Rows from block 9 of a small sound classifier, named by matrix and row number. Rows with one number within an expert belong to one neuron, the router's apart. Each number is 500 + 40 x the weight over its row's rms, rounded and kept within 0 to 999. All counts start at 0. Numbers have three digits each.
Before each expert's rows are labels from the 100 clips, of 14976, where the router gives the expert most weight on average: "responds to" is what is common among them. Only what is clearly more common there than usual is listed. The data: simulated sounds of rotating machines with and without faults. In brackets: how many of the 100.
# router: router (model.blocks.9.mlp.router.weight, 8x384), inputs 128-191
# gate: expert gate (model.blocks.9.mlp.gate, 8x192x384), inputs 128-191
# up: expert up (model.blocks.9.mlp.up, 8x192x384), inputs 128-191
# down: expert down (model.blocks.9.mlp.down, 8x384x192, transposed), outputs 128-191

# expert 3
responds to: electric motor (90); speed: medium (60)
router.3:541522439429495551479488540489537483511468519509463484448541526470442507431525560472544488504407460497541514517503434498507554446508454515525501465470479522518479580487506523519448528402490489
gate.0:538424534499549503484464599526564488491525481511512516433525509505527515464492542496538515508568515474484496514484461523464466538546474561517540499428468514520460504540482467444513463527439475
up.0:510536452492416557440494488485507457571490456428486494537477551496574491521496557487513552477525521575539502457449531508529529507498486442401509499488370543492505538519458470478487480503509519
down.0:502474525504534504507489441476478563488504527455471514480489442465477465546587525489540453482470494473500496463506441555510492532501496542460531464530507532502422469492586508520444525467445424
gate.1:500584469456499558461491526502535576500450512551492474492466527496492466419484517547450490482498496524563517518538536521537459527540519484511496532507509507478491475550439457513449530495467460
up.1:423482512482564501537500522471526494466547449500582486510563544505480541490448537439474521523495420492474482456530412517468496478483379516491534493483496521513460537479478543473461513470484571
down.1:512552486491531430527607496448536513515459556459477441532449479453492511459508504481579504449502563501462469466520563429492519504536572536487492458567531502482451482437431496513483541401485489
gate.2:472503543450500493500507467529531525498532551480508527446526420535563510524515540502491539452525485523541524523494487446490536515485487527431474453480577568475551459475514501517463480432512589
up.2:468465566479427462479535447505482555533582527536523500489477471488542486547519499507460558431521466446545494483488493479433528497467545566488461492543522551460538500492489538448511500479476522
down.2:460484536521494556509523468627561457508525454554490462549458592489594433543545556532472530504535512518489505526432500523504531487454522474543508505503512518470515455479507462524574474506491535
gate.3:496531495493520464463527440498482543512456503440480548503512534476549503501546503509458472478446540454516545488483476446557473483548563525532397428467482429484481475479444452473491496448470465
up.3:468519529491484486468431540466468517526446501484504476545475468496465536530535516523465434528481553525513499484482500456555448449499577520511463476499486571505509450485501446468549506512486545
down.3:495498513552449518436487462495497479529454459518575467536452507536576521518503552559528484509467529509402541557468505537512451444496481551438488536546446480534461514511501517481518543555525493
gate.4:488466474460502508461471536458425520506469525418548479520559497449617477517519547480517464453415520450543530497517461527574493476483469580531502467523519528550473508477539515465439510396413553
up.4:527461491538501509591503487475557560478564467594458564524488503503430509503454472448469470573572459551485501537532541522488523596550492456482521527477500461457520464532534541557537447606521501
down.4:492480509467482499508513508461467575460491517403474506468551453506473522478560474482524532479418479490521504457509467471453488483446490554537494459483514516505526535436476527527464499434432418
gate.5:486524494436503500486520533476506521496531471527502544593542460511474514484546526497527512497544574518457481548497583414508485529445532536434499503514464506486578520520474531540520467526464581
up.5:502549530466505493458475518561482483545511509551497446433506439496490523503455475582464435466501422498530512489513509507530557499516495520534472495552470526523532476451458456505524411546525535
down.5:488489525499520507505593578475539492414416466574461503548499523485501591481450444509515513504517504533499458511551531525499481525508463468460490457501569473505495540507505527430463494541479477
gate.6:471480530486495421476504508428446577498496492506510551479515436490484536569470503510501564399537514534506515529544505501490508480491524557446482495469536481513539480468449503500499503518492523
up.6:487525470592497527484462516497512419494535467550477497546536516547492484453509500510553518557509456542531489475519497510469508429511449521545536519528514436463497466457519552475547526440490464
down.6:514458462448528474490507569470510470462476598453454535483585420519490509441488458439564557473457533543491442459522540501545403549533475486434511468501482506549449560498536504472446507478444473
gate.7:501499478485526530496528580532441507480485448477501527516508503504437483547497485617471464475512498469501408455485522485503461490485543510487511413486499494462488498491510550475481549459498465
up.7:540525410403543490573560543571585488523501493483544530484502487474481515468503539515503479484490519518441481489504518558491573537465443469491567488446536589551438515487537512542475442460538534
down.7:461479529448508544529526493469591529520531455445537508503513448510505570493545567484529550559553529487559446543517498473516502544471497511498541536534478518455563468468497488522538476592476476
gate.8:460566491484519511463527506499505528505512430502444474532460504491454548525436520461429557466516469585506555502640561527508539480506512529439566483488516516485493443485529567547508549503492422
up.8:577478517571523484446509502468514447531586439471450482480526466504509480528499502480560500459497519483559474502581473521552554513517492486496482520490544500583455565509548439543573506573478505
down.8:475544534536461470509554491478485458447504537519522505530490514511493543492470502466475511511472553550471522489533421534472528463517464482606515503463468531481496501536530468445485473527422533
gate.9:442490508520545457516536521503476516524523564567546414487541477422516544506576533548444547446510507510454503453431521534537504523522470492496440499455482489477469486482453497529527504514582554
up.9:482575494551478508469494546468521574473497468464558491443481521473475484572514467546430531537472545467525472496452550501459497525531511489502502465443519489475536482488592493480490524433419499
down.9:553496491501591482474533499509521518452508574573466560474449423483484528588481476512479486541538523510567547564493474594515570463439505556531470462525536541479495484539456466497462543496525510
gate.10:524531441392513487476493542473527519477496484540496525452458529554530483438506551508493491483489520507494501419481496524547471436481524476481507469456542468549521508547467479430488464450492502
up.10:482492460522442526538519509563527505517541445573558495423483512501466502510465486387454497530444511503421508474486496461473456565467483567463534381525511473483533604562522512507539552517476518
down.10:511541415524489499606507548455526457525543494457467483424497469537506539538454560409476645594525517552520477489472498490489589500519517491409531492504542537479504498433476507477443492512520500
gate.11:521549545508526457526471540554508526546527401500535421490549503462545487524473452596537522414486547519425448448514558477509510480462526478449541503519458577495509567481485487487516504493563508
up.11:527476535561561476471473501508509494530489448476522417508489501486559461511415449605492484498494533503443466466497572473500463539455553526410578522544515527473540465485504448521535490561566505
down.11:484490548525467492511503484617519498535511449572522448544500516520569505525485520533455512546560552498483542490523510524481541466479541492573545525519482498516532469526495444466601511553509587

# expert 4
responds to: bearing knock (54); piston engine (47)
router.4:491518428551517587503551444497560414467504440521472493574537542478519457553526573499507511619502476429502529483527472523481534447476403449535476541530476526495518496431565497508532596574496549
gate.0:470467575522515440465528578509418575489466511526517468496473473580448526493448438467486468470543545596537506543475488544528449466495561595485551540488487456561531498557464449420543440468453459
up.0:526492456481489461469471506535458542549446574469477560463450525446488551458492477494517491492534458525556470545529515504518481562504480542467431465587445428536487485467490461439471472497542508
down.0:462494520529540526508462543465552548507484480507484473516500476525417541540484461511479502533499516509530481543431465514476558506499484467476515567448501483530543477528476508468518514517434454
gate.1:464515504432459427500478569505465469514525597522502567480551507486491522511506462520567561377485547527470443520454501485504533501522557495500530461501474470533538465549482505533523446438461547
up.1:451484480495538474496540454502464489527519483417510507507488543471392529478502492507486551464553516493459450528562511450456444496563496499504446496452553568471454459485584559503618552525472470
down.1:450512515517471424477505502536459452415497493534497488506483544448567447582512468494477523430532471519489559467596488480498477506478499441483551481539407588511468491582539482458514418428497495
gate.2:447474563441483435516443593533425534467494506479531501501447455572483485487421370506504487409519562529542437538456504493497487494491588557474618518482518503548513526557416474444522400432512522
up.2:513463493450506482546447522469502565577526574505411528405448472530454570459573466529483517557506449516601474545419502521491500496577481537476499431562488454527520519471478529559466495516486550
down.2:504531488564481549544463526482494517532465499563430493471489532523409471531413479478477492533472508529565486533449550513485507472513498465454493527497537468495487504524482536492449438553447443
gate.3:513477560440478442492453566534438485522485537456516464490515511502537579486457438510540466400517527499511433481509485488534501555523584546503581508526519500510528502548424499478489389434539532
up.3:493470448420489494474532477495492541527556542527490573495483477542533566469538540486511541440562445497458490462481462486489499559552562398508474420513453474553453476476541464515513426469557503
down.3:530475506552517537484494508417573514512499483526558545491537488550376491468462464520471427563504468489537516556534516493448510467500461527509527558478498496559560511504479584504459511499506461
gate.4:475518481441454507499445501479449471514469519508519550504474487481584510495527448469511556426486516554529490529491541477488496464502560492479501518464540514498502470494479470462496438491467524
up.4:510465513444493497473483479549519553449472491484512478495472554524572538583506507492495481446497496474480494501541492478494460464495503466528451468482499533482474474485465473487480462535544497
down.4:524514533462486523511482523447504551479554544483498482509533510543355517460435469495510502548453509531543477505478512468522501545508480499483492515474492449573538515500452498498494558486401421
gate.5:468449488507435466423496456499479532484465530566544551547434461556540507553516501498427485433554505632491537539495473458438482537517535531478542502539515520437558423516469486445478474501514491
up.5:509481568541401506483542553507488425494557493477512433480479445455548558475476517534513501442510538487559478497489512542474494414518482486589495479526503512498442470486455427448557462526553559
down.5:507482530515527486540508533497498502469468494412498459493525475565455461572412511481437505494502503567538499571501546490505519460491459516519468468507519491501502444516470564528451575486494440
gate.6:467463540520481414532507547531426575517494485536468500530502506582433490500428441456447490468590509576535495578486471559506494531465531531475539589471485466542536482561459477475570406474512486
up.6:577526493422519492463523449470495501450525509532519564473462515541491586507546478504555488455562443514546433540490522477500509542491494406535487494521427436491513503538546456467496531499582569
down.6:479489535546482506518556621488552603502552448475532502510474475546407560526470481548491463521476530500497439497452523506480476508485548503453514575512464456515572482460479442522463557579490442
gate.7:485472501504508495477429496508489508591507442517421519493504520448549508515498542449539514469421495475495471459459492453521461569491465526568450457555490503468449520482519511453446529470460460
up.7:590525506511533497494426410430473481403469517505484392537511560471452451520465490477414482445551502517522573477483481449415515534539528494499524534594501538570485510575541455467461502505484525
down.7:490516482438559581468520532477482485455486501452527503476436541496475434479479514504391529447444449430470505541474474468593565502531512526513510431515449544516488513500529431518432535531547482
gate.8:493474548429450419488478508481471549530511587510452588498492515540469577519480443482452504411514469539490548518424526489509510473524561553502484503492498465500502454508495523442494443402486502
up.8:564435474458513499511461470424531516564457461478534576510555470478491524509509526552479500517449502523516481523554505512503521425494523479570535551493462521551518493472533434486545507446454519
down.8:480488553521564511452553480600532463469447516474492400481542417509559461491595525555504514541445525497516480444500529489501436451443470535549497555474480556470491531498486498555519486486459566
gate.9:550507558480514449497489501430504576524522506482484460542419504529481583504474551536420467457502425579559492523460535525495538419486511565534448503502432517516552445467472450448528473513525489
up.9:480491502467534532519500454463490535499523552554472524474482511533460439434430498501527520497428511557504484517393431409473587489488457459495423562440497510557538474475509538480445494485516567
down.9:455458533482520472510541505526536496525432512451570576477520458489449458502430568532473490518463460510524480485452514504494568499452452491504498529520497504500562503573473491466428559540483478
gate.10:487543565504506445510399556457486480453450538558483530512494452493436508515475445558513522430430488549501518502495583496533548490553491469572479565455553515481508504453405510535472481471475500
up.10:461460501508496497496533541462447498524471456462517488499514550487520446531478542545503516544518521416499497544544468553484470480564462537460496536474492544485555437528561421498509525483532512
down.10:501477473429510521551496504485539490487462488500474525532400528500579514474497547592493531492540474497570518491545421535522498501447553491540560514481465501477483544538570507477424576501567570
gate.11:527512481512539476493443512495575507424491510598527524527507570516444543471472563504508532444457521504483487573520471506518521485508505483582556506501444486505498533460444457505544497549479587
up.11:506573504467535525517460447485472503495526503528512501476563451547507505442522540464428529470477550506470566426542544417444506501479491477491566490468510475474518461486454519489458513478535521
down.11:513484523481495497511516505499515488553473504451530477510504479490418565495446415559511553538506454481536424486440467439513518481562445520452471487473498447553492567527545479545471593515556545

# expert 6
responds to: fan (100)
router.6:582567489485564501526470435499517558468526458453507534505487484483600509558551514559457535524516463535440509485568586448505521480409544408493454452476458530468474525465527468538541542543520544
gate.0:532540463513504459519506530485498512481530473416516508508606468494429480524490526497518541469507502489507556569490511470410511505445493508442536529495584443507500469454486451498622413416452465
up.0:500530453440561495516505486504511512496515417569564504487484508484459540544496453494462469487507578515462497512471441525498476479468497546575483535512469504480503475502492551537476560601500532
down.0:484511469447508468485507479451451452479456511488533501537488481492493454487452554460530484490530498447481482493489521532463571494499487493515593460453525476466480448465502521446474451532545533
gate.1:471479465461523451423489482504397458500534542491545508578494590568475464562508405458585508543438509478530494471475532482466438468455554474499412517528510515577501473497548489519539536493543509
up.1:500467457571474526513567478581533507507484471505406505544523441462506514562536543486578464530530535418531507497581536494530447455512521562600495551441557554496489525561557474578512446498526503
down.1:482517511496478421458525480538464449476464398493507495547436490480562494450472496470561492458545502504491447421541511501460526527452461452471505490504590564471482419587433527495536492447470492
gate.2:555558468448439468537489513469485526505546530463489557491509493516542496492512472445534561450470479512457449462501490451509539567493565484503569463454474512481554458539455517500463430512466578
up.2:539492511505499479461499456541486486488515487513521471460496501507576502526472514512446478534516480539463543536429475517417457558518436513457475505462417465488503503469492467456487519565529472
down.2:446446528490514547477513491492402512508564518552529542554567425499492436491507512469493507395528462522540538509521479465518518488462457500511503546417607522507525524449482479542567503536475586
gate.3:485501507522459443465502559518516438466396491486542554528478446518423482486527577392503511548523436469487538470514463493544457523506499552393527534540530499533553543473530462523470511582513490
up.3:498555463545512549512550446542440509503450462506522493502518477472495534499429518510487455512520547467529527547472478494539494490488505513496488501519493476492507506415536434500522500439515470
down.3:524477490523492464517555438529495423492494436459427418575542541444504455589614567470474536525469397518492554475518469500491491431440523494504519498564508479499475470481524527449554546495456540
gate.4:482564546488517516486463554593545527408552476460497473522443499546499546483538481481542483484467473497512444476472496501523561509492440479521500435557511502513478449484556535475560503485436536
up.4:514424520535448502523416504523569573465516516558444426523538514556432485561487592434442454440530587568508481488471462527498487481503466496476492555535495550507526466521454537418491549508539512
down.4:502518507494576411566538472465478507542489495592525499552442530488509433541426469526455484501454498516446524465526462494501460455521530594483463609445508446521528518458527529488510578494449461
gate.5:506532473527526503553472504486472435521458439492518521471466543471442514508516454506568521505515517510530491453486457541442452470557412502536573458478461490500387560568491488430526550499507493
up.5:421498451537560517538563472537478515488505563541470518484582500534424520464543478481487569497489440518572448445519483487547399541517502501601487506572468496532502472524461474507551523457482581
down.5:492541505442474516520495575480503456491484478469519501512527509527541457557486499500452542439521540446429527517461518548570543471565516524498532531520504479498465503482445522428414508551505493
gate.6:537497548488541507497486472454480538526503540475584460477491499498482599486484613497508495482472536443488495528427384575479497528452577568524483514422460454470528444509458439477543550494468518
up.6:500556474488527475502448443508511513496587453515506496561479496524503460423494510504545452583538438540480549523466567509495479566446522489492532540466536553479512531453544501473523492477436470
down.6:534498502449503586515509473534484547549483445481520466468447469444537541508501559472483487440477485485445523539502498539531481492499474541500480588565460465421516468463534480560480589495523531
gate.7:547545480499479471467474570485509450515458535500510509465419511474559495522504458438462579520557500525547480526478497546474477567486510553508529517511481454513493489523494471460595553478491531
up.7:538522449531566486499464447499596510451493505500467408517551470483486521455492535507471551530509427504467510487539469454545478537475527445473526466491474545461459518489485478493453494508529593
down.7:510468486550493502466487463496583480466493524515508465423520518509476471468507475531468514475525515438520538483465505423486420498438599468486474548493528523449476557500508506536558520531540470
gate.8:558511557520485488460518503594577463508527522475473504539521444555533478539473511532494460490477465529537539510532547528594559431533482556491516448521493547508494507520519527497548577489503608
up.8:542491488491496548516510519526480414476496472512507553532534431548483465527516475450404561470531480469490452463477460430486455552541529556589479513492472542476487520510504493502535507458538498
down.8:474500402438473464482499482480562483500483398512475618485497454464515550551461479480471415507513447520500544478495458532494460474449494446471555466392565526524575544475498453536460537507478525
gate.9:483457523519445499511527426562538528463483534447505466534435483481470497523478474517524462501446483552524573464570415496531548553497514569510504485487487464557468511516549464460429499489550600
up.9:489471456562492492502542484378516521447445476504473497461435479561471492511558510475469394511586471510497500513546492475500527492533520493546561564472456557485469410481565473505511559450459505
down.9:540498531512569461466467490467580535479520524508550466554519508400567513499488526455508524502450547508462528567514466454425451531534529448444439467548527531485534473448457509441504572454525532
gate.10:451483535500519491495490431477490457438492464551491521559564480566487487466554478506525455530519530466531546494508500522481537559492490560464537498479469536518470477463529477526507476509492458
up.10:532471543521521535553486538475525497555494519505473528498566517467541502509539546486518524418559509522438459541560521510504485442538594522473523450486509466473525514551379554505517478433496563
down.10:517513532459512470469471488509507483499561521418525551485502507482490512450486531456490557430482534477448482558528450479507420599610513440543527504457484515514561534546449525494440401548482508
gate.11:469554543496449433500547585421491480468544485533514537495522515477463510499449468511523512424482582521502445517482423533455509458469526491579490583539481531506531462442474524428534426486510517
up.11:456431473492548515436518533480499448468460469529495457568541485502484491466501493419555446509490546411573534482528389546466488468505536512563475560451470487564506449483504474437505476483445529
down.11:584526458492491505511511473444501362530522473546438519461500547465576523530536547561550504512535483442468460549464514454488490518489501428476553468570521492544488471575529497535501531566521550

# expert 1
responds to: compressor (100); speed: fast (63)
router.1:499514500507528388484492500520396459464545527493503518466431494511521585487435409482498479490528461502527498510463530511518460540501588502425531488523463431472528468493521496482466431542502530
gate.0:423459562509414423508532496533413517517481505475550463505462460516446492482432448478479453484507539540519533541464496511519477529458536555485557513561537507496505449494508555489450473511502513
up.0:453438494552466386517534546475432546547462524524481498519490492507425487490458412509453416462462520517493459553501457516508502563500509580479552575459568499471512407527519514514483426501421501
down.0:560517500525490578447489439580529458481529494544524484523456497490527408512526528515505571559513497476483515492472505497463467446505476487551499513523484554525499527537556493522505545531521593
gate.1:471450423442499490461531580481514546439513484459524490477471504545524489509530494489540513510517584456561517460403528495534474443472426466468463459523504588550501428533503553516503520496441540
up.1:510549472516492523496498476514478459525480493504504571508476477518452490457472505491441513504477488494530502521499406528519492501480567496514477500420446491529505458453506503534531524567493487
down.1:466495467450423484499492428459512505511567466452550448498516504506463468557494517531548536507491426444520425451532479484500623564459543536440463485420500482531457466460501487482408519541464542
gate.2:492514534513520458536480508494482442429544504470563592461525423431437509559521464536504513429501565522471511397462442444545580478514530504507509518468496515547450443518453517517524507511509481
up.2:502529504468573399477476499509545513534467518466514497521493506510421555495551456492487491537516495536526485478523507500551483482511587533508468533502486521492550464542430543471499433465509556
down.2:435534565513466550527537463527507420479507459467429512474525488468579515570503488509496544444540498470479524470498487491446469470542427478525494460513506383478520434521484552570486517473471562
gate.3:487550462381514469505472552477519541503521498502505506505540501434571547496545493503471518460503468515548483440548499458552542407514511517395468455485509562435435553525499530538410548542475451
up.3:465473519471523526426515485527476472494539491567529466499452541547446516501459459461519476532563533472447550596438482499484478537479549501532497508520525463465517475481547457477513470515500523
down.3:524536503466570498498538499489495536501518486443528550498488525441505514508485514481476517536426474474507508495495503540478540466510496465475455454524484443466372496475553542519464594484493405
gate.4:472469562534466394448479473515403485505511503512535496499430501513494560480431443505463468523573451537504518515473537565490456572478530509426542485550495446473503474482497427461515425526542526
up.4:476462555550499395440482465502404475485504499526551469519446510538503574508433451476445467522582474539502527520469534546498426561491552525417547506579504439494514461458517447443502436551541522
down.4:545491496563521499478520489533462486487512487640509475529442493525521475492467486502465470499554499483552536472493515527479497472495540427506484505476505505504516515485499461487579504550527627
gate.5:434472517529507373473467515477438537503476519494541486513455561514500589493444392484448460494540470557493477605488484500495435510471542517434580518507467489499522459564508456438478425553462479
up.5:550441460556484576519519491529558526514536515489495500505551567468501431447600578579502490521465522455503503463557503470484549458490453440531450483470446504516495515514507505522517558501474470
down.5:432517500506498433526447508444525515521467505429426553470532486523484527485515438464498510538426501537452500585492476520494488523508465558498502502531511436455500519562466537520444474451497375
gate.6:505495556514446547554495487508528443491465518525508547487515438495503503459447497502436449511472501563588477544522551526452514463542547460451469414563492540528509462503470492419489493493499471
up.6:440514537467504575556515458460481486511555569465492426572519560523521464526542456540558493562523501473550471584514499407434512466530455499504515474480497446496465441475503513539481579529486526
down.6:521504552442490470540593565525511490480530548400403542516483431518525448615445549554522493502574490520497457505456551462483470548556475551531457542484487404498457519473507467498484464466475493
gate.7:463464553533484371466482468519401486546512492488545439510459454509477572491432424454453463519598475528486530533445531548475437543507540534411520509526514462493532485465478442501496459513535534
up.7:524532428454481598547542542517601480486500484487492492500568513474504415514574621540513528496450525470476479461516465444554573429513476461551431503414512539481468526506527534553495580449465507
down.7:405501465457521430525472487455532501527465518416466506458523519525484546462503486524530539498467478551508492530511457500544443492516467547504521491478542499469460501480503546530413506471525352
gate.8:514498548522514410455481456490431505509563524549504480482453451504490563522458435466476477510584494500527521543476544543489475574494538499438570484517450459465509494482483446473519439528558547
up.8:490500475468521573542497513515553509480432470471483487497562489481490418524562584526511549515418559495518506457517430488484546440494428517542457484490529575555504523526501579572491552451465476
down.8:439535478454527483522499490487522495518496499391495523443538510495501563505510533499534577491446462522465473521466470505518475500526455526513505505499528514446467489513562551530411518490507404
gate.9:481519471436506555507454543473520467552518588526438568457569547534507492552526504449529514442476504472512482486552521460507556504559516485562441444522501557514471474512499539484459513430460440
up.9:505479491509463500448479531435427418509466529482485529522459568516553517543500460529539492375513481496477485505486467491483591472506512499566386484525548486470553395521394498445530427471437517
down.9:475587524426433545471494416480543470485503594487502442490549433512458472523535499453532468429455489436530511509480457506461489496515451542506497536492522536463459450506537573472480589450493594
gate.10:498512492425505510503531486533460402481513444489538516537528501466526446488486535503555532550491477472517432537511532546518517542459531492536514499517576515555556495522484456538479513544507456
up.10:449513506487463487508501490470483496528541454563435481490557437471537515562441543497550465464534534525502541455446453502520482650522542521597448529510483471472495502480479535505529535469482514
down.10:461540489482502467479419540518499500498409452474527447510517520469496502496602515486507452412516550463551492559496527484421525552518470458592543542537522468504463478484554528530544498517522470
gate.11:502492576556496493479566467491498480465432452518539568498458562507507519515479496464511538468472514463416565553459541439530557519522492498524561510487535424488440457494493487470497460510543549
up.11:506416516517553533495473483427502460498517503441517500466486548478467541466469584499477517481444436539532524463567488448545507509481571486476490515475513511541552532494527524567551563453478501
down.11:490516592479445436447474548481439481502429473531503482406530462453429504494444484498511463479539528397537480540501498411470521419507498457556476444504468458498488472493522469478490486511461501

# expert 7
responds to: electric motor (100); speed: slow (68)
router.7:551520464475425512545525506495472491571539569474514500404489467448495589414550549488488524469538469483543501479476492522464468526532509469493437423530530500501507542464518570466444539442544468
gate.0:536493478459526471519456489513465425481523526518440534522500453513513553527554481439464495474526461502503461398512518509527472439525493513491486527478501499424473487489505498501545469475454498
up.0:500612427447444478483558511514540527468430565571473496597521486481419525530457475563572460512493507486497521584511491564512474485470513456413483520510529516490534483517474517485521393513514572
down.0:521489436567526504491569525498522456527545502446502481565476442545490465456508518599489461536444503547556500467484469469427452504526561496445508538495486520497413467400509400501554451467521499
gate.1:492505482496489436491481501530511532515589444464506514533549440488461515561499494507570495494514563500514455475504534493476483571535440501462460490516488435454531533473492518473510546514549509
up.1:521455541552500536470504475409476449419504435481514421539519458531522575464457512516504465533484481485468500505561516518471491505447510513524428512492509461508500490529525495495463537515470413
down.1:558506538502507527478496483561527441475511524560565456484506547503474472469458520502521477466537472508485455477391557502503493469451559561546513503530559532509454554516491522563476456474549513
gate.2:482465439464531497460542485435506503471510516569480502416522458437575516517494504539476520527530474525531526460499479464524528556487470552483500501542497495475411501498492585515457480452480458
up.2:521444482469608467503520498471552520488480501504535523540523551569472478513560497554563499467533496519509538460509532536470479508569536401573521484561465562477600450471499502497539513530463486
down.2:536602493488461435481493515461521542491460511513519574486474544505438506471462445405558489531502506473507520477567481463474478535507540486524519479517530438508513495501424460532467470523433475
gate.3:492428519478440456546528493488479526518524484475522547462510522527530515550483470507553464507555549490562454548513485518529529542440575503445518485497571506526527502522464489492520394466454523
up.3:456530435538502555515506516465550478570443481588485450522558526486479448519479536472410532481494500532501560462525520567473538520520360492430509496508504509447443479560554506567497571494553512
down.3:463498486493507503490553510480492547531484543514431569441504470504493511485458538492556484431518511569491487472514489495528511500512455549486466430442470509504562524498500475613458538521406449
gate.4:485579507475515520531458463488545524494549513503577516474503387590462491429503472462426482451522483540493524519516501547497523494479401516429556497502480478477498548535476516579484530448518461
up.4:525451506440517504540492527523496558473511498492480560545514527512556588501470514517534400489433521485487456561584468533542537491573500499518493513488508510519515424496539495513548483512463511
down.4:573508478453503467458487523460484565533488555509489522472455496541332513465513442442497454469450469525567520485523480539538477528539509515427527476449476450516478541420498507501434511489493516
gate.5:511453532432496472516507561490475557519493542508514525459482444555512492410431403477511499399496490523537481557425457476505480512516524528409534529497477492487475523502489466470498491450534457
up.5:573496501480502481464498599511454518480475540458454495460421591477461424370536555500482518407508501515505494467492555461451470465482508512513428533548504462424488409520388494546475431499528417
down.5:480534476478433540536511434475495475516535502508456522510522516518573508579597497535555543458498493483485521536541573487492527440558457500544496535473482521487458492557539529562549560544503493
gate.6:487411545473562469478451547581413510463485554500499467465474473499517428508581446453493467416453450481501481481476487521532497473487547469478539511534510547523542543566488528519522425469413467
up.6:466481550453458543550514526534503426495521528479510466503475513470580489483448436460494529522481462405476520507511497540463523484475605504508509456496522531441453538494474462515432575597521443
down.6:454480498470425525414505575524510517512483537443504586412609499518462541506489529507527472545401413449436485522483485461502541530575526481400523430494495519458554514475487517504493535500479448
gate.7:423483510518527484486444559619481488461485512525478504497468430467464468472404454463439524445426521562568557493489482551454495505527504509437597448537582576504517501503516473485490444478498507
up.7:481495482569467445550479500560536606496532412560513601502535467442488417485473425450434526557461489550510469463482429555510510518433566470516517566543509504504463527454552490403440496466538503
down.7:546463501564537472587506491580533396517498469473496504473471545448469558490513614535522502489555464441504492519489464486486429446547468451508462542552465480509494447533466490456450459508503494
gate.8:581477494515508518504587435460513457540494543463516507503448604473532541436495513449470436467475461494584508542508498531446544562461529599540507458502544479525501570527515462520485494551501506
up.8:494527506510477552505515452481469517476532533527500603489493504502480439498450508442534519436474509534490505489524450482477495553606443560489509514537527487570510442525498542562502548488481524
down.8:510448492541497489486517536524568519503465548508448456586505460565519555436514490574453500550485497523554468558490575538532531494512460481504463509485513488432453499503505437483490411467509552
gate.9:439516425472542440497465499518491511535455538465541554555535470585517525484516503486558467506540415500489514510535510541464570478510445526451535516523523481491453567431508521481539459440534561
up.9:495498451473460457486442536501472477631407459453495392545473545512458573500538489508514510458577465483529454556503501482506521508468446507542534433473550496521579469460540443528551479571398511
down.9:459510504518468539474556432516545478587506526494466480484460491551525577473554530512450469508494511454460557546417531553501491530498493482484370521526529481564506490521439586535500549540529470
gate.10:530464478434452525566430499498478433444496486445567474451479456503495480505468482490486502550497459484518510442447535515562490495454470524534470576439451584449496549499529524568433354503447533
up.10:540563485511550501503518413534494506511451514447455512483500477522510571465493516463440502464494497555456514518575423502520452455499483515425542515583570538550500455598504539455418493485455496
down.10:502426518445557525463471551462471478496517527468535462489500491510523498388500525546477423493482499470492510513480516449503588486507450538517461553509558479504538558551550457429489459480462435
gate.11:489472524542428498516500526530490475481523505492516499460535510454514477474507486533567464453545560524541507501587518464566509521499522438518457512480500488614514448536558507487472355523477519
up.11:514547509498478443490540467453503530488500539517472542429525522418490569557547529527476457469503514441548484467511548460560543512540666518500475528443510527533505529435450460506474522558473547
down.11:529465551491499533516478509533486407472520493468546504504462590428502462509483494584494566427471510481450476488508510473405492497515518491558567532525507543496580453504555496525547521526562559